config.toml
encoder_norm_position = "sandwich"
learning_rate = 0.0018
shampoo_beta = 0.99
precondition_frequency = 25
max_grad_norm = 3.0
Rows from block 3 of the decoder of a small masked image model, named by matrix and row number. Rows with one number belong to one neuron. Each number is 200 + 40 x the weight over its row's rms, rounded and kept within 0 to 999. All counts start at 0.
After each neuron's rows are labels from the 100 images, of 14848, where the neuron reaches its highest value: "responds to" is what is common among them. Only what is clearly more common there than usual is listed. The data: cartoon faces.
# fc1: MLP up (decoder.3.mlp.fc1.weight, 1152x192), inputs 0-63
# fc2: MLP down (decoder.3.mlp.fc2.weight, 192x1152, transposed), outputs 0-63

fc1.313,166,202,256,224,160,246,190,172,181,191,121,151,135,251,226,199,184,209,181,187,144,166,198,133,211,203,154,161,216,184,240,152,258,240,245,204,179,198,197,98,164,141,257,245,267,147,183,242,184,117,166,218,222,177,257,144,216,236,221,223,132,166,125,214
fc2.313,231,171,214,256,135,166,190,178,201,198,189,141,165,187,207,212,143,140,121,213,197,235,256,194,216,151,143,218,164,315,242,199,145,233,146,184,276,290,148,212,194,217,197,177,209,209,279,220,326,222,155,247,230,177,196,215,255,139,158,255,178,169,201,256
responds to: curly hair; cap

fc1.459,230,205,134,286,154,230,144,215,183,232,188,224,206,199,142,183,185,253,173,200,242,224,197,219,222,129,177,176,146,202,176,232,243,210,198,245,137,251,252,216,251,176,197,202,191,263,235,208,234,192,236,150,218,170,251,273,139,213,206,195,102,251,138,156
fc2.459,202,119,299,200,203,187,231,247,188,194,207,174,199,233,209,209,210,148,248,288,193,147,193,208,237,265,207,241,251,186,169,136,144,146,201,214,136,197,214,203,195,218,110,200,142,163,217,198,179,256,148,218,184,202,131,178,162,206,207,216,196,148,228,179
responds to: earrings

fc1.578,189,164,235,203,120,182,202,195,207,292,235,165,216,205,225,194,200,126,215,242,214,185,177,197,212,152,184,204,244,215,225,144,222,145,194,222,197,203,217,133,181,227,192,175,119,258,159,179,161,145,194,250,158,201,176,209,269,176,230,215,198,130,258,209
fc2.578,235,195,185,180,239,194,194,229,119,105,209,195,139,247,141,234,148,260,160,193,245,176,206,180,154,159,174,217,217,238,211,196,270,204,189,223,180,210,107,192,216,233,230,236,313,223,206,241,231,320,209,200,232,190,211,173,199,202,226,195,182,239,231,202
responds to: moustache

fc1.759,193,179,241,215,205,211,233,213,214,119,292,199,163,195,189,181,231,228,216,199,244,180,171,206,179,246,157,180,173,291,165,192,119,222,130,130,197,127,174,225,185,216,146,236,209,225,175,203,125,212,212,177,182,257,232,295,209,94,146,179,173,161,179,227
fc2.759,202,204,210,163,181,143,170,164,217,205,245,181,209,178,259,233,166,232,207,233,125,169,183,164,137,197,175,217,220,203,153,276,228,220,188,194,174,141,157,180,237,209,240,235,182,120,257,304,227,187,172,182,176,153,214,217,193,199,193,259,197,233,200,239
responds to: sunglasses; top hat

fc1.423,203,182,138,160,233,176,174,178,108,170,191,159,234,183,240,186,107,196,153,227,196,150,173,201,252,199,136,203,108,131,182,219,183,270,176,213,131,194,229,203,173,253,174,116,187,208,187,148,186,225,200,197,201,204,212,144,185,196,163,125,151,232,144,196
fc2.423,204,185,154,255,249,139,226,172,137,250,177,132,267,206,193,187,195,207,163,208,220,177,225,241,222,249,201,231,225,166,224,237,118,224,220,244,135,186,109,164,239,260,228,176,162,310,194,165,224,175,175,220,259,233,159,197,215,179,191,153,267,179,177,228
responds to: moustache; blue hair

fc1.236,185,152,213,107,217,181,253,228,185,180,218,283,137,190,215,162,171,163,148,301,193,251,202,166,122,228,213,231,212,163,258,126,128,177,130,158,210,103,237,212,158,196,196,174,210,203,167,153,144,220,209,256,127,171,205,213,181,207,191,161,183,166,168,232
fc2.236,223,220,218,248,244,210,141,186,161,258,161,148,180,192,153,260,145,227,157,209,167,172,191,164,183,223,200,183,180,214,173,249,222,190,226,218,210,160,216,248,239,284,127,207,291,181,300,167,249,224,178,183,241,242,207,187,203,227,169,183,227,265,201,161
responds to: curly hair; white hair

fc1.767,150,214,191,129,178,262,153,138,226,192,156,187,143,203,234,188,179,283,115,207,172,245,212,198,225,123,190,210,263,252,175,232,234,192,153,161,152,227,235,156,214,207,185,197,213,143,202,183,250,235,318,270,207,222,227,174,171,194,199,189,128,145,219,234
fc2.767,187,236,143,228,235,186,197,222,200,79,241,240,167,188,192,257,195,221,255,170,268,232,206,256,177,246,282,201,193,261,215,187,195,169,136,186,168,275,181,244,125,261,162,190,268,179,158,218,142,228,199,247,207,236,205,198,144,195,194,220,261,244,214,274
responds to: curly hair

fc1.297,250,152,194,139,122,216,199,175,187,172,155,176,192,121,172,186,167,152,267,196,186,159,197,249,326,171,223,204,194,253,213,120,146,140,196,238,229,145,243,182,154,172,170,209,196,228,196,231,138,158,202,250,165,246,270,208,232,202,180,190,198,200,178,184
fc2.297,232,249,138,138,184,214,243,229,182,188,204,227,222,272,265,209,197,107,219,222,183,231,211,232,202,243,184,104,165,234,260,154,163,166,180,248,268,202,244,205,207,217,284,265,198,264,160,225,205,103,190,136,204,173,185,188,214,226,311,152,175,175,196,141
responds to: sleepy

fc1.62,223,197,199,239,187,215,220,201,183,148,182,242,231,177,230,224,153,173,206,230,200,252,215,203,149,184,224,139,209,179,241,151,203,242,161,180,221,295,278,270,262,215,206,275,202,109,238,217,100,191,231,199,193,242,224,173,241,175,249,201,185,169,158,210
fc2.62,171,204,207,176,246,174,235,201,276,253,235,162,208,174,231,196,229,230,200,159,223,171,197,157,256,229,163,234,193,215,211,248,209,205,226,218,258,139,233,200,165,214,244,153,182,290,146,204,284,242,202,257,178,209,254,278,198,215,101,154,264,240,195,192
responds to: glasses; top hat

fc1.279,200,175,186,130,186,149,182,178,157,197,176,207,202,92,185,181,199,215,248,229,164,244,164,213,267,218,193,213,139,166,209,198,216,229,189,197,204,176,274,234,162,211,241,220,227,278,120,216,264,237,269,241,186,199,263,251,211,233,273,128,209,191,258,145
fc2.279,173,217,214,192,186,248,280,231,186,207,157,200,143,234,231,193,204,169,181,172,222,194,196,165,179,234,247,169,193,254,176,210,178,207,215,180,190,193,186,285,220,255,252,155,177,238,279,215,209,240,131,213,171,242,150,176,285,189,155,276,199,237,202,210
responds to: top hat

fc1.358,200,193,162,232,128,190,253,116,162,155,223,152,180,192,215,139,136,174,155,223,147,229,231,159,190,161,240,177,95,141,252,177,155,186,152,199,237,211,137,185,184,225,125,199,185,223,217,212,190,131,241,171,206,129,178,193,212,216,174,169,133,267,232,223
fc2.358,276,177,235,152,216,159,238,169,234,210,233,178,190,293,222,209,169,212,202,161,149,158,192,153,183,256,254,184,181,249,159,154,174,240,212,179,209,192,218,94,288,210,179,194,190,153,228,211,187,244,210,186,218,265,168,206,252,180,202,258,147,220,162,177
responds to: glasses; looking right

fc1.308,185,137,242,262,224,181,134,198,199,210,207,257,112,197,158,251,227,199,155,215,211,158,153,246,210,112,239,197,110,171,219,221,227,187,201,212,238,220,185,217,203,232,282,218,166,226,271,195,165,266,236,229,215,210,222,219,182,189,178,124,177,137,239,181
fc2.308,192,187,185,225,167,196,230,201,233,195,219,87,283,178,243,152,192,187,301,221,174,194,290,205,208,263,187,191,222,201,233,159,175,167,166,197,200,254,274,187,266,215,240,225,216,202,113,181,226,128,259,168,251,166,283,189,216,269,214,199,156,245,146,129
responds to: glasses

fc1.116,198,268,164,194,158,125,169,279,181,217,168,171,229,194,202,234,222,236,159,219,176,191,162,187,208,123,170,192,164,187,139,230,156,306,174,209,209,196,202,178,194,182,186,168,167,183,174,161,232,214,181,183,186,143,170,229,115,217,176,166,164,212,167,149
fc2.116,132,255,182,205,172,211,199,199,139,211,267,163,280,193,148,160,167,166,183,202,165,215,240,162,211,239,178,208,230,228,158,238,203,236,155,194,172,209,192,189,245,260,138,209,230,170,178,225,160,156,101,213,258,262,200,180,337,175,191,159,230,74,222,222
responds to: teal hair

fc1.60,159,211,135,172,201,107,146,57,217,173,195,250,207,155,120,124,183,211,159,203,181,207,209,280,181,142,199,166,145,157,205,206,186,160,248,180,176,261,207,160,179,245,267,168,137,226,246,192,273,292,173,182,200,269,186,247,142,173,206,152,183,222,182,225
fc2.60,241,172,200,218,200,246,191,209,234,206,177,266,140,268,92,212,184,205,239,255,218,163,211,281,142,182,153,172,193,173,293,160,156,201,140,278,243,206,160,153,172,215,125,151,250,221,177,180,218,184,144,280,245,207,191,186,176,164,178,162,251,213,214,239
responds to: laughing

fc1.68,171,181,207,211,195,254,140,159,264,142,166,312,159,256,247,148,213,185,184,215,145,160,170,164,158,135,168,216,198,190,199,229,237,196,206,197,218,205,200,222,192,184,188,189,205,264,249,185,208,205,134,112,178,170,184,228,175,173,192,211,208,150,208,195
fc2.68,222,187,169,208,269,162,180,259,184,231,231,209,282,183,161,193,202,158,205,197,207,229,283,184,163,179,130,151,226,225,182,267,182,186,166,183,197,154,134,216,217,221,158,111,192,161,157,172,222,148,144,248,249,178,215,151,174,237,221,228,275,176,124,150
responds to: sunglasses; glasses

fc1.371,277,251,234,100,233,203,166,186,166,187,201,120,174,174,230,160,191,177,218,210,226,235,240,165,236,218,172,183,225,188,294,141,270,154,218,128,204,167,186,231,240,194,144,193,204,181,167,181,100,277,212,234,195,231,219,250,230,262,166,209,123,182,218,124
fc2.371,190,95,227,233,234,187,221,201,161,279,245,248,190,191,214,212,177,148,174,216,193,157,166,186,195,299,163,177,184,228,179,220,189,191,219,218,163,215,195,260,202,256,259,228,241,182,205,184,230,193,166,146,158,204,194,211,218,254,212,216,247,190,254,187
responds to: glasses

fc1.609,175,213,117,209,316,204,162,135,174,120,210,221,189,230,200,217,204,158,199,225,152,234,190,150,169,209,246,219,268,201,220,219,251,271,189,181,204,160,240,196,225,216,205,229,219,194,177,191,173,214,213,148,220,163,285,224,178,213,208,116,147,238,301,228
fc2.609,164,270,155,179,199,200,165,147,179,113,276,221,217,188,191,242,178,272,241,188,202,164,185,251,158,224,151,227,200,178,224,187,133,262,157,107,216,192,212,251,130,219,171,168,210,276,263,221,152,182,149,203,175,234,184,226,185,188,246,233,206,237,165,186
responds to: sunglasses

fc1.465,177,210,218,193,171,170,174,151,141,165,171,222,173,146,173,174,165,208,213,248,185,150,173,213,176,114,183,229,183,261,183,212,225,227,224,210,171,159,145,168,213,197,224,177,151,206,205,212,212,198,221,184,187,261,198,260,152,169,228,155,182,125,161,255
fc2.465,230,219,267,138,222,204,219,199,232,267,212,150,263,192,196,220,193,169,166,218,263,168,261,248,220,155,205,172,234,208,157,172,240,255,135,131,215,173,177,172,187,262,238,161,218,234,259,219,218,297,234,228,195,170,205,154,220,107,155,212,220,199,249,207
responds to: surprised

fc1.126,175,184,262,202,175,176,200,260,247,211,210,229,155,177,206,140,176,249,171,135,268,231,200,156,152,185,209,237,182,265,273,209,270,189,173,244,250,183,162,270,166,181,275,214,163,194,248,187,176,140,220,248,327,248,316,219,229,165,230,226,233,269,211,194
fc2.126,214,195,246,169,197,192,261,142,214,164,175,224,266,201,210,195,106,218,225,226,223,201,198,226,169,265,158,230,223,176,209,162,172,179,274,211,183,166,227,252,244,229,178,171,249,265,153,195,226,236,190,233,240,166,129,127,240,203,107,164,199,255,188,276
responds to: earrings; a mohawk

fc1.8,196,152,191,204,178,206,203,136,192,201,163,187,141,166,191,168,273,124,179,216,196,214,143,229,131,169,139,233,196,106,279,277,227,253,210,156,182,116,187,194,160,220,143,156,162,133,159,176,230,194,249,167,226,162,153,186,226,235,171,119,183,172,174,234
fc2.8,138,259,185,168,250,162,254,139,250,210,270,145,212,255,242,177,254,234,173,148,235,175,167,189,238,158,256,196,238,185,198,150,183,196,224,251,189,203,191,291,280,190,240,183,228,188,196,192,180,224,204,213,131,210,228,173,174,160,196,228,161,161,214,180
responds to: top hat; crown

fc1.30,135,187,205,219,172,213,201,182,146,223,141,183,186,174,209,163,222,214,221,195,139,222,173,127,191,185,171,132,152,188,170,234,211,182,180,148,158,183,203,196,265,127,234,205,148,207,192,196,153,201,131,196,110,231,216,197,182,168,184,134,220,123,160,178
fc2.30,238,218,207,186,237,178,202,223,141,223,164,230,161,268,234,190,123,257,221,224,228,116,178,239,191,154,121,258,246,212,126,129,214,280,117,202,229,176,193,256,232,285,156,167,215,170,206,192,263,134,207,203,263,212,225,247,236,241,129,170,202,187,209,233
responds to: surprised

fc1.440,156,182,157,115,229,184,128,172,210,202,164,216,178,230,176,126,247,173,213,177,172,168,210,154,160,232,217,239,236,133,182,117,143,183,230,132,265,235,177,118,248,191,192,161,171,249,235,137,232,133,170,137,201,252,237,157,180,228,183,124,178,207,249,206
fc2.440,135,194,163,169,187,173,249,155,234,210,121,164,200,213,188,234,220,216,156,149,268,262,234,244,221,217,171,285,136,171,196,252,221,188,215,234,176,206,173,198,179,264,171,192,266,221,223,249,192,192,125,234,228,208,219,135,137,143,180,230,290,229,194,179
responds to: moustache; smiling; winking

fc1.158,192,203,90,198,235,185,179,106,211,106,222,160,141,221,169,227,168,200,144,179,160,230,196,198,167,200,248,241,285,199,249,201,224,285,204,193,241,209,237,209,224,202,260,262,170,235,120,205,143,201,152,139,180,152,262,208,152,194,201,224,158,244,210,181
fc2.158,166,213,250,199,121,213,156,220,203,201,166,216,183,204,205,221,216,183,143,224,215,108,142,156,219,121,120,200,294,194,190,193,167,233,244,199,173,199,181,201,229,216,99,194,184,270,152,246,138,211,196,169,278,125,188,147,260,164,231,133,225,228,197,221
responds to: sunglasses

fc1.535,268,243,166,173,149,177,148,179,207,129,210,251,180,193,258,243,177,138,183,230,194,191,212,126,217,164,181,239,198,187,168,186,129,205,154,137,209,215,194,183,189,155,202,203,149,162,162,172,154,202,196,163,201,181,234,194,188,171,118,225,184,115,244,192
fc2.535,108,180,202,212,206,190,194,210,200,220,206,198,162,267,208,220,204,156,153,240,160,183,229,272,166,208,215,191,206,267,225,184,182,158,200,218,89,197,146,236,260,199,192,177,224,181,238,225,140,237,99,254,234,283,199,156,191,162,166,247,221,186,194,217
responds to: sleepy; beard

fc1.299,122,236,200,165,170,181,203,136,209,177,140,228,208,262,161,209,241,212,117,173,235,207,154,168,161,168,175,169,224,229,224,184,161,211,112,180,184,157,238,179,139,268,237,169,197,200,199,205,187,268,198,150,257,181,237,240,173,202,238,186,226,186,205,178
fc2.299,168,194,190,216,161,213,229,163,129,184,206,108,229,286,212,238,166,213,270,175,243,107,167,54,214,177,190,147,185,140,225,208,207,212,232,263,173,207,165,209,305,163,248,236,219,185,222,177,208,162,196,216,188,176,238,197,212,151,153,150,202,253,174,235
responds to: pointed hat

fc1.144,194,146,164,173,254,209,184,171,225,216,152,192,217,227,190,150,158,173,249,137,138,191,221,177,191,187,180,229,252,141,266,172,179,215,219,215,235,203,242,138,231,158,190,112,175,293,168,124,214,148,212,107,138,150,144,163,149,224,112,252,276,200,172,228
fc2.144,240,175,265,293,226,186,128,209,225,180,153,250,156,192,221,219,180,215,191,166,210,157,146,194,202,193,234,202,240,155,216,298,191,244,147,228,221,203,176,165,259,203,166,197,169,216,181,200,212,153,228,210,231,200,169,163,193,216,233,205,199,283,151,299
responds to: top hat

fc1.319,156,161,193,180,204,191,209,227,141,231,261,227,208,215,240,186,273,235,153,94,182,262,229,190,188,226,176,276,142,292,243,193,204,195,192,187,213,259,145,223,222,188,221,203,167,204,158,210,210,188,134,281,207,144,187,107,235,233,200,161,197,136,252,240
fc2.319,181,201,250,191,237,218,172,181,236,168,133,170,237,152,224,181,222,159,231,259,216,181,211,199,181,198,251,165,181,143,232,197,176,173,203,168,174,154,220,199,203,218,181,197,295,162,248,183,197,189,259,127,240,243,231,320,172,176,196,193,219,188,235,167
responds to: moustache

fc1.256,154,235,196,136,199,164,170,95,211,220,177,163,212,244,246,166,160,220,219,207,230,152,135,201,122,167,190,205,269,254,292,209,171,167,174,228,196,223,194,129,197,231,206,152,105,223,234,163,244,231,152,249,166,259,192,232,237,223,290,187,145,199,165,200
fc2.256,279,223,211,264,209,178,215,269,182,214,249,223,219,149,225,195,198,194,131,189,236,221,238,195,262,204,221,295,138,206,160,196,221,305,281,187,151,168,197,153,209,178,227,225,256,155,247,240,187,170,230,160,208,124,234,163,187,180,179,204,199,256,203,247
responds to: moustache; winking

fc1.616,168,233,90,196,276,168,169,101,167,124,220,192,174,192,182,221,167,161,142,207,186,239,159,147,162,214,257,232,248,189,237,169,215,277,189,185,228,149,203,195,211,202,215,217,183,200,151,198,165,199,209,151,230,138,246,214,177,228,210,141,149,266,256,205
fc2.616,234,128,230,224,187,206,267,215,230,263,163,203,227,184,217,158,241,163,236,171,182,236,227,212,206,215,240,142,171,217,144,198,272,85,221,282,211,213,189,167,251,180,255,187,196,104,190,138,263,194,242,242,191,233,207,218,189,205,154,216,209,125,231,175
responds to: sunglasses

fc1.430,220,174,159,146,188,175,235,168,210,227,184,237,156,250,234,155,142,155,268,164,270,187,163,234,149,216,220,227,166,165,204,234,229,181,202,126,164,157,220,203,210,169,183,157,139,119,189,199,178,113,191,225,141,197,150,208,216,278,234,190,174,139,201,138
fc2.430,191,169,204,234,153,298,200,189,134,182,228,203,227,175,210,243,189,183,237,229,230,224,176,210,135,203,224,242,138,170,282,191,237,181,165,207,157,155,214,186,222,221,237,239,231,225,166,149,211,174,209,200,169,195,199,204,158,148,258,190,219,196,182,288
responds to: sleepy

fc1.345,138,129,224,144,162,183,119,178,187,248,198,180,129,185,190,219,188,193,201,283,260,179,225,202,225,224,175,181,199,159,224,185,199,184,253,220,186,246,198,218,236,120,215,160,217,270,160,190,221,208,181,214,137,202,206,165,170,163,184,180,220,242,189,204
fc2.345,205,302,202,246,248,154,199,213,195,159,221,168,260,208,206,176,185,153,234,179,136,226,139,112,154,222,225,267,198,182,234,202,212,273,171,151,264,203,225,210,232,206,229,218,198,110,258,213,211,177,222,215,224,202,225,248,205,268,189,172,175,213,218,187
responds to: laughing; smiling

fc1.568,226,182,221,283,221,174,153,165,192,152,164,156,249,232,169,179,241,224,230,150,197,219,216,180,183,220,156,239,234,223,153,198,249,199,218,267,241,218,193,172,162,136,179,198,265,261,236,220,115,269,110,166,245,189,239,211,198,132,209,202,119,234,260,163
fc2.568,161,178,220,167,212,208,221,182,143,292,263,252,146,213,209,215,259,193,141,168,228,260,111,240,221,156,180,180,214,217,217,214,140,242,248,149,137,152,160,269,246,128,175,135,121,143,177,171,262,175,226,194,226,201,197,199,243,197,229,161,257,252,233,206
responds to: glasses; top hat

fc1.681,176,219,194,170,210,200,185,213,251,223,128,242,147,173,248,220,198,203,201,147,209,270,135,158,239,157,153,211,226,245,208,183,233,209,174,176,234,164,183,211,290,165,164,176,194,172,195,276,205,199,278,185,147,221,264,222,217,187,263,201,232,166,255,248
fc2.681,234,200,123,201,168,220,195,231,219,230,210,217,233,267,164,197,158,204,246,197,220,191,298,207,210,232,251,120,145,167,239,185,171,175,131,163,148,184,222,202,147,244,247,203,197,237,197,220,195,194,181,207,168,230,226,156,234,263,195,257,219,224,142,187
responds to: curly hair; top hat

fc1.765,243,188,229,204,113,203,229,186,257,186,193,215,208,193,189,190,185,245,226,276,223,220,202,208,190,167,156,171,217,161,199,181,214,201,189,162,172,101,187,153,164,215,239,197,182,186,224,186,250,235,212,155,206,189,205,234,202,279,233,237,183,187,191,248
fc2.765,207,162,214,263,250,175,253,192,239,212,191,285,198,260,197,124,259,220,170,207,177,203,171,289,238,202,206,188,175,238,233,218,214,194,243,173,202,179,231,134,199,205,182,222,93,142,223,204,159,186,241,230,179,204,112,270,239,170,270,257,173,257,169,124
responds to: earrings

fc1.416,190,239,121,169,197,199,215,146,209,280,232,186,114,198,186,210,167,146,147,229,219,148,200,181,226,179,257,96,183,185,201,223,179,163,188,178,252,166,146,176,105,199,253,132,169,163,186,171,248,127,190,149,147,158,185,222,203,245,264,264,206,142,198,222
fc2.416,187,149,237,199,213,124,157,234,213,134,145,195,284,151,183,214,226,265,217,187,155,251,178,158,140,163,163,337,205,228,184,133,215,231,188,217,175,212,230,219,299,269,163,245,242,209,196,248,116,186,218,253,188,236,174,214,150,156,121,187,208,275,189,208
responds to: curly hair

fc1.280,182,226,215,156,140,212,179,144,198,213,219,218,198,253,179,184,170,165,184,181,142,171,168,181,175,200,203,186,172,159,197,153,230,199,247,193,218,215,166,170,118,158,175,191,161,226,209,166,167,179,175,102,166,170,210,255,199,162,164,216,159,168,285,85
fc2.280,208,142,236,191,249,223,214,155,140,222,196,202,207,251,128,277,217,118,271,217,230,232,239,155,134,153,238,142,265,210,263,236,164,172,201,182,166,239,179,151,137,216,158,155,142,188,252,189,194,186,217,127,152,216,222,150,206,254,212,225,290,195,174,119
responds to: glasses; looking left

fc1.428,189,134,197,267,147,150,218,138,198,159,156,193,250,203,239,177,203,251,167,222,199,215,205,189,155,214,139,189,134,210,128,224,193,179,144,141,257,200,231,187,164,169,247,165,157,216,188,204,194,234,144,193,226,161,220,155,221,198,238,186,263,214,167,259
fc2.428,260,187,187,245,247,203,188,250,166,187,246,239,206,164,170,235,187,191,162,173,189,229,225,203,215,192,167,186,286,173,196,173,238,192,208,190,225,181,204,187,278,251,227,187,223,206,179,219,169,188,218,169,139,136,146,216,164,202,164,199,147,147,187,182
responds to: surprised

fc1.363,284,165,231,150,210,188,246,164,209,206,231,212,200,176,198,153,208,175,257,154,222,217,193,212,198,173,226,160,132,194,196,148,255,193,221,145,191,187,155,182,151,241,214,131,250,223,151,189,176,226,229,191,215,146,181,120,226,209,226,214,205,207,227,168
fc2.363,243,192,248,202,185,219,231,263,208,267,272,213,297,95,202,185,200,111,243,196,230,237,207,263,204,228,189,221,258,177,202,203,189,187,172,222,228,250,220,152,180,214,230,214,161,234,180,196,201,195,252,191,170,279,269,154,158,190,283,188,154,166,214,165
responds to: surprised

fc1.270,223,159,192,195,195,167,202,219,165,206,171,205,177,180,257,264,124,193,215,198,213,184,223,160,192,204,147,231,167,175,247,164,243,214,172,114,174,177,131,166,223,255,188,199,150,99,195,240,167,160,116,128,151,156,224,181,192,135,228,140,138,185,171,205
fc2.270,191,185,236,220,220,220,219,133,224,201,215,232,171,209,160,200,155,251,153,218,245,246,198,176,197,220,195,104,268,217,156,188,150,188,152,250,227,163,186,214,211,145,201,186,159,266,172,181,215,248,205,262,233,213,106,167,252,198,164,180,249,143,205,294
responds to: curly hair

fc1.229,136,144,172,177,220,244,163,213,285,214,193,177,221,171,203,178,255,239,269,225,172,197,144,171,214,166,171,222,144,221,206,168,144,218,178,165,209,190,204,158,208,226,198,132,226,228,152,147,259,219,201,120,202,201,295,161,218,194,176,208,240,286,185,254
fc2.229,315,188,167,173,138,164,165,179,203,124,196,222,185,159,286,259,120,197,245,222,142,168,196,207,183,263,168,181,228,209,276,284,240,218,132,230,197,224,176,175,220,251,145,260,188,174,149,212,171,268,183,175,226,218,310,212,198,203,249,185,226,206,198,237
responds to: sunglasses; surprised

fc1.419,147,194,166,195,117,169,220,136,212,209,227,186,193,245,202,224,210,172,244,188,253,133,179,235,123,193,170,254,204,171,268,140,115,207,176,172,212,227,209,158,199,219,196,155,168,267,205,227,184,196,173,235,189,224,200,237,231,272,199,256,212,258,136,128
fc2.419,258,154,211,234,191,219,128,158,190,135,201,160,100,190,238,208,215,115,208,207,168,228,247,160,239,100,178,215,216,205,249,244,204,189,189,203,257,185,269,234,139,192,215,175,236,225,163,247,207,174,204,162,159,240,191,182,199,212,150,234,227,192,267,252
responds to: sleepy

fc1.302,160,174,239,194,156,200,192,215,222,204,239,231,222,198,213,191,187,200,178,215,196,108,187,150,212,208,219,206,210,150,184,177,170,219,193,178,195,179,285,190,262,196,188,61,225,162,243,200,281,128,233,210,206,141,264,162,226,196,165,166,255,249,172,139
fc2.302,223,241,101,146,266,175,213,186,193,142,148,159,202,190,214,196,239,183,204,247,271,276,211,171,132,230,189,212,172,170,255,185,194,154,190,181,206,192,151,285,187,174,217,342,168,186,152,181,115,241,121,212,176,246,159,259,173,264,205,234,189,184,203,230
responds to: pointed hat

fc1.418,250,210,183,265,162,201,196,104,199,162,199,222,123,154,199,233,186,213,169,136,196,197,253,192,159,231,210,228,210,231,283,195,196,209,263,174,224,175,245,190,164,192,182,218,142,220,162,166,165,195,175,180,131,200,241,148,243,190,150,239,220,177,181,169
fc2.418,173,158,150,162,185,192,182,288,200,232,196,192,249,253,175,130,196,167,241,290,207,204,182,210,194,216,215,158,216,137,152,150,129,194,135,204,213,207,166,246,178,187,185,153,146,179,164,261,180,209,236,211,247,193,140,182,186,207,261,85,183,226,230,211
responds to: sunglasses

fc1.754,182,172,161,234,217,197,231,140,128,221,183,108,248,217,191,166,161,156,215,168,208,163,193,156,185,190,194,178,153,223,178,235,223,144,194,174,166,142,277,282,200,146,109,210,202,179,225,219,202,163,204,184,222,236,226,181,116,143,207,176,138,223,227,264
fc2.754,212,232,167,258,156,210,252,165,149,206,188,196,229,198,156,217,178,162,209,205,202,213,254,190,223,198,276,188,213,227,173,126,187,236,219,263,229,145,194,247,215,212,208,135,221,243,201,205,229,182,147,209,158,244,243,189,202,189,232,192,179,270,220,234
responds to: teal hair; a mohawk

fc1.558,184,182,103,143,169,239,173,205,171,249,173,249,146,191,189,193,183,166,245,191,273,173,136,168,135,215,248,194,278,232,223,218,130,243,137,218,179,242,204,218,182,177,230,186,196,202,167,220,228,296,203,201,214,220,185,113,188,256,186,171,315,155,218,181
fc2.558,172,164,238,230,198,202,227,219,173,161,260,86,211,187,222,158,240,202,270,177,179,151,234,218,224,194,177,208,97,175,194,199,246,203,184,174,212,167,217,219,209,190,241,241,245,141,180,161,213,116,301,264,281,192,130,309,240,159,227,191,120,231,177,265
responds to: surprised

fc1.352,86,173,150,189,179,193,188,173,212,133,175,206,208,145,145,169,236,158,183,166,159,234,238,204,208,60,271,149,231,253,225,256,224,171,217,295,143,159,178,158,192,214,229,175,119,172,222,210,194,194,228,206,196,232,158,195,171,191,202,180,161,180,209,192
fc2.352,126,153,198,180,156,174,157,165,196,242,185,234,175,106,159,221,237,189,168,210,162,224,119,172,155,224,256,202,191,125,276,290,173,254,166,134,185,163,206,301,190,212,232,211,210,203,189,177,178,190,139,235,214,254,220,195,157,177,133,210,200,174,181,220
responds to: earrings